A small contrastive audio-text model, trained from scratch.
Model: encoder norm groupnorm, encoder activation relu, text encoder width 128, text encoder norm rmsnorm.
Rows from block 7 of the text encoder, named by matrix and row number. Rows with one number belong to one neuron. Each number is 500 + 25 x the weight over its row's rms, rounded and kept within 0 to 999. All counts start at 0. Numbers have three digits each. After the name is the row's rms in percent of the matrix's.
# fc1: MLP up (text_encoder.blocks.7.mlp.fc1.weight, 256x128), inputs 0-42
# fc2: MLP down (text_encoder.blocks.7.mlp.fc2.weight, 128x256, transposed), outputs 0-42
fc1.11 087:470508520543488487464494480505509518483510573502494481511483481459551477529488492464537476483502492477525508469528482511549528477
fc2.11 087:541481501511477512549465542504465548483496544472553492528506479491547494507511475511498473529550464507496521516490484485564504508
fc1.12 106:480509496496512497521507484483468549504497492485473543510485485499519456482501480499509483542463494513519480515504499504517483503
fc2.12 088:480512505513427551494477528530492528519497524468536525530473494504513517510502494530481473514564538501515511486491482426517464488
fc1.13 120:466480524495506509512523479541479538453477488509488480503507511487535498539507496529500457465478464494504472424508507497544519521
fc2.13 125:498502493458493524482486475476506456517493529477440525492465522493466539484503524444501489539493494490465509554460467518468471499
fc1.14 086:493494457507526511511510431501523576517491589466486491515531493495514448502505494500428482518514456482494487527531507541520519478
fc2.14 085:495516478496476514502469524515459527506513525487513546502477474507534503503489482537518506529521528542530524544519471492495484508
fc1.15 085:481485461524464499501501495504539498526558533466545482504537501469559504494508496533524519472495463517493520464501508542491539458
fc2.15 082:496488476539481523504486524492455559519483546485536488505474480481547490524495497512544454532518477488484533537544506500544475494
fc1.16 164:514526465458486509502486479530458502496490539528523465544520505509519435528542528500499492478498524459508524477546431501489503489
fc2.16 178:507522515465489491509509513506482484505509519533505511494484535551461497483558505508463488481532481480513498525514488498444527508
fc1.17 081:518494539503505459526486489522486503471487524522492478494480474474524472535478464517502481472521480506522485454547516498554523441
fc2.17 077:520494519499458479522487514505463489533505549505542467525518517506542457520505483512519475516551473520509512513486506517553521508
fc1.18 059:495475438544513434513534464504500536505525460478481512453532510490499481541510506469519489494464539499484520520466517527511526492
fc2.18 090:525494490506446499534450507504481525508463543466512544485506496466549527543498494539493483520527537545493485519478513478537479489
fc1.19 068:509455455506495502506439474460522521523481491505513519527538469501532471528475478515474491557506497514515488501511491491469521514
fc2.19 078:500503484494472528513484492534499560513483549472516519471482499461536478535502495502524475531528460523483512526477477503524475484
fc1.20 074:510476459508492484480501489488532520482509575480521496482535476521512502469509476518503499521524464504501503481505540544526500456
fc2.20 079:548510504496454511500499513534458534516494560488527523498515483501505472550534471498487473536547490511520482542556523517492486549
fc1.21 061:507452481507496476488511509487540494517483504471498507492515550514516476521453450506504504521492508505461447470506496539489530486
fc2.21 090:487495480476469528515492517491496545518482530466517512485481487456522485516466478511480482535534485533499527543507494530548495534
fc1.22 072:494452477529471467489496492461508523528522545478480506500547480479527452487446487520490519515522490497502459494514526541466521481
fc2.22 071:513495495475504534505472518485500560467486532450498515506485496499514513521499490521516472534513498498496522537487500494520485497
fc1.23 151:514515484536495490501460516488520460509512494524473470500548505543489525483440517500514504515476524490464490484494509506476488471
fc2.23 174:535480439536470471491475518495539464491482489500458508489539467513497529513490509527528494507453495523447502472499521482516517472
fc1.24 073:480493446523519534513537495471517549544502511504472472523523482459527486515471514472496502540531473491485528483535520528484477443
fc2.24 072:476497495482480536494468518524474555508505555457505533527489480467525492511501493529516486526540531543471498527495476467547489507
fc1.25 079:472480483516514462528531488487537519484511550496497490482518504478556480505488479521496501525462514509526489496529507522549526487
fc2.25 073:483511497489456505536485533531453541479453549477556492491483489482508460542483486516531472534513515487525498530483510476516457501
fc1.26 095:463493504517533445486467475518501554525547537513502457545509499541487461511503483511525451508483473511519495499530470467498500407
fc2.26 093:539516478525445491495454519536482538506467506499517505526488491511521483524537473540490475517564472525476535500522487512508526505
fc1.27 075:521519441516560484500533506476527563492515513489483502491538488473514497493516508499476475546470507527493441497529507525478533465
fc2.27 090:496499519492453512488472514507456558497515524488509536505493496494527494513507501510502507513558527501485514582495490467511464494
fc1.28 145:476479562461490459475507514513442509461518540487545485517479489495486463499526475458505481487509450482527469488495470499491495504
fc2.28 127:534534543550455491510458551467481518522505499491526473517487502558502497496516494526514480538541500509508509489514522484493478476
fc1.29 153:484510526486494465460480507525489510492547521523518435546506461517479473480481531489515490498497523463525484498527447505499503492
fc2.29 131:539510467518469505501480525502461499446481514497558489523533511524536503535545496552514485472531500495492524445546545505516507509
fc1.30 123:465485510486521503515518460495480539489516505493471494500503530501534482484502484478474483495493446516477479504558494500533492476
fc2.30 087:488488485478440519478510479507483494488478537495515499496486547515487539455536487469519455516541476530496501560503484477498487520
fc1.31 101:475493501499503442474485521515496476492554507543493458546506499511490478511509486501505482499484517501568495491503474494491507466
fc2.31 108:556499528538458520497483548511471538488517505482549456550514482530535501508501503526526487512563498481517536515502491471516492490
fc1.32 120:499483505530514510535465515519478532539502498457506520487539506482513509469473504526494518528470506524498493519540548514541531507
fc2.32 087:460562529485474526476514511532429521505486499479514525525447485512502489489542484474479495523538515504539513555514445476479452499
fc1.33 088:531476519526531455502473488523516508578526549492473487520530485476527469493503499525510508544483486517495502478546554534518537510
fc2.33 082:513486501540450504544465497550472536515487515467536498498530513505564490525494473519507490518529520523499515509511489490517523488
fc1.34 122:491464517527504525524525497453472521479488492480456503492477524492508483498507485459488482514477466529511496502538502507523496509
fc2.34 095:485453486485463505500507493473513520490491538471496475497492516485496497510523491504558453530527476507478488526484479480535483530
fc1.35 076:485508487549534474551511473513533549529499498508508502498480509479524487478494506501470513503501547483527492472535510514513515469
fc2.35 082:481474491427464542513498489479484516525489513478541508485475490479480508509490498507512483518533493492510489554467507485516494523
fc1.36 139:452531515492464458493495518513498502485551510516518461546496507519471447475478541490521455490478527456559490523530452480474501482
fc2.36 128:571506508520474489500484533520474487480486518489513474560519496546539479544530494520518489507558503497504518480499505483515521472
fc1.37 136:503487526470529478515524486515438481496517504479530490512471490509503444516509457464489486483527450519501509457497468496502501511
fc2.37 120:526520536540481495504452555481524509509512495478522494510525475544540526490518495537505510524552492523492526491487568521502508477
fc1.38 076:510495496537547465508479468520510491516540520502497462447555483505508483490536449496499474517453461487471538450477519495500553516
fc2.38 062:527488498504456507543525508501462504511451494488521531540478516496471457525529477533497497525542471498507528498488472496472472535
fc1.39 198:515519470482509497448477476533495510503525501539498492542518499529513491483502518480534523482473513460490504483497493489507537512
fc2.39 209:517489482491483457474466515474525493499525507546511454513528503531487484502509527505531498494528491465503519478488515492470546495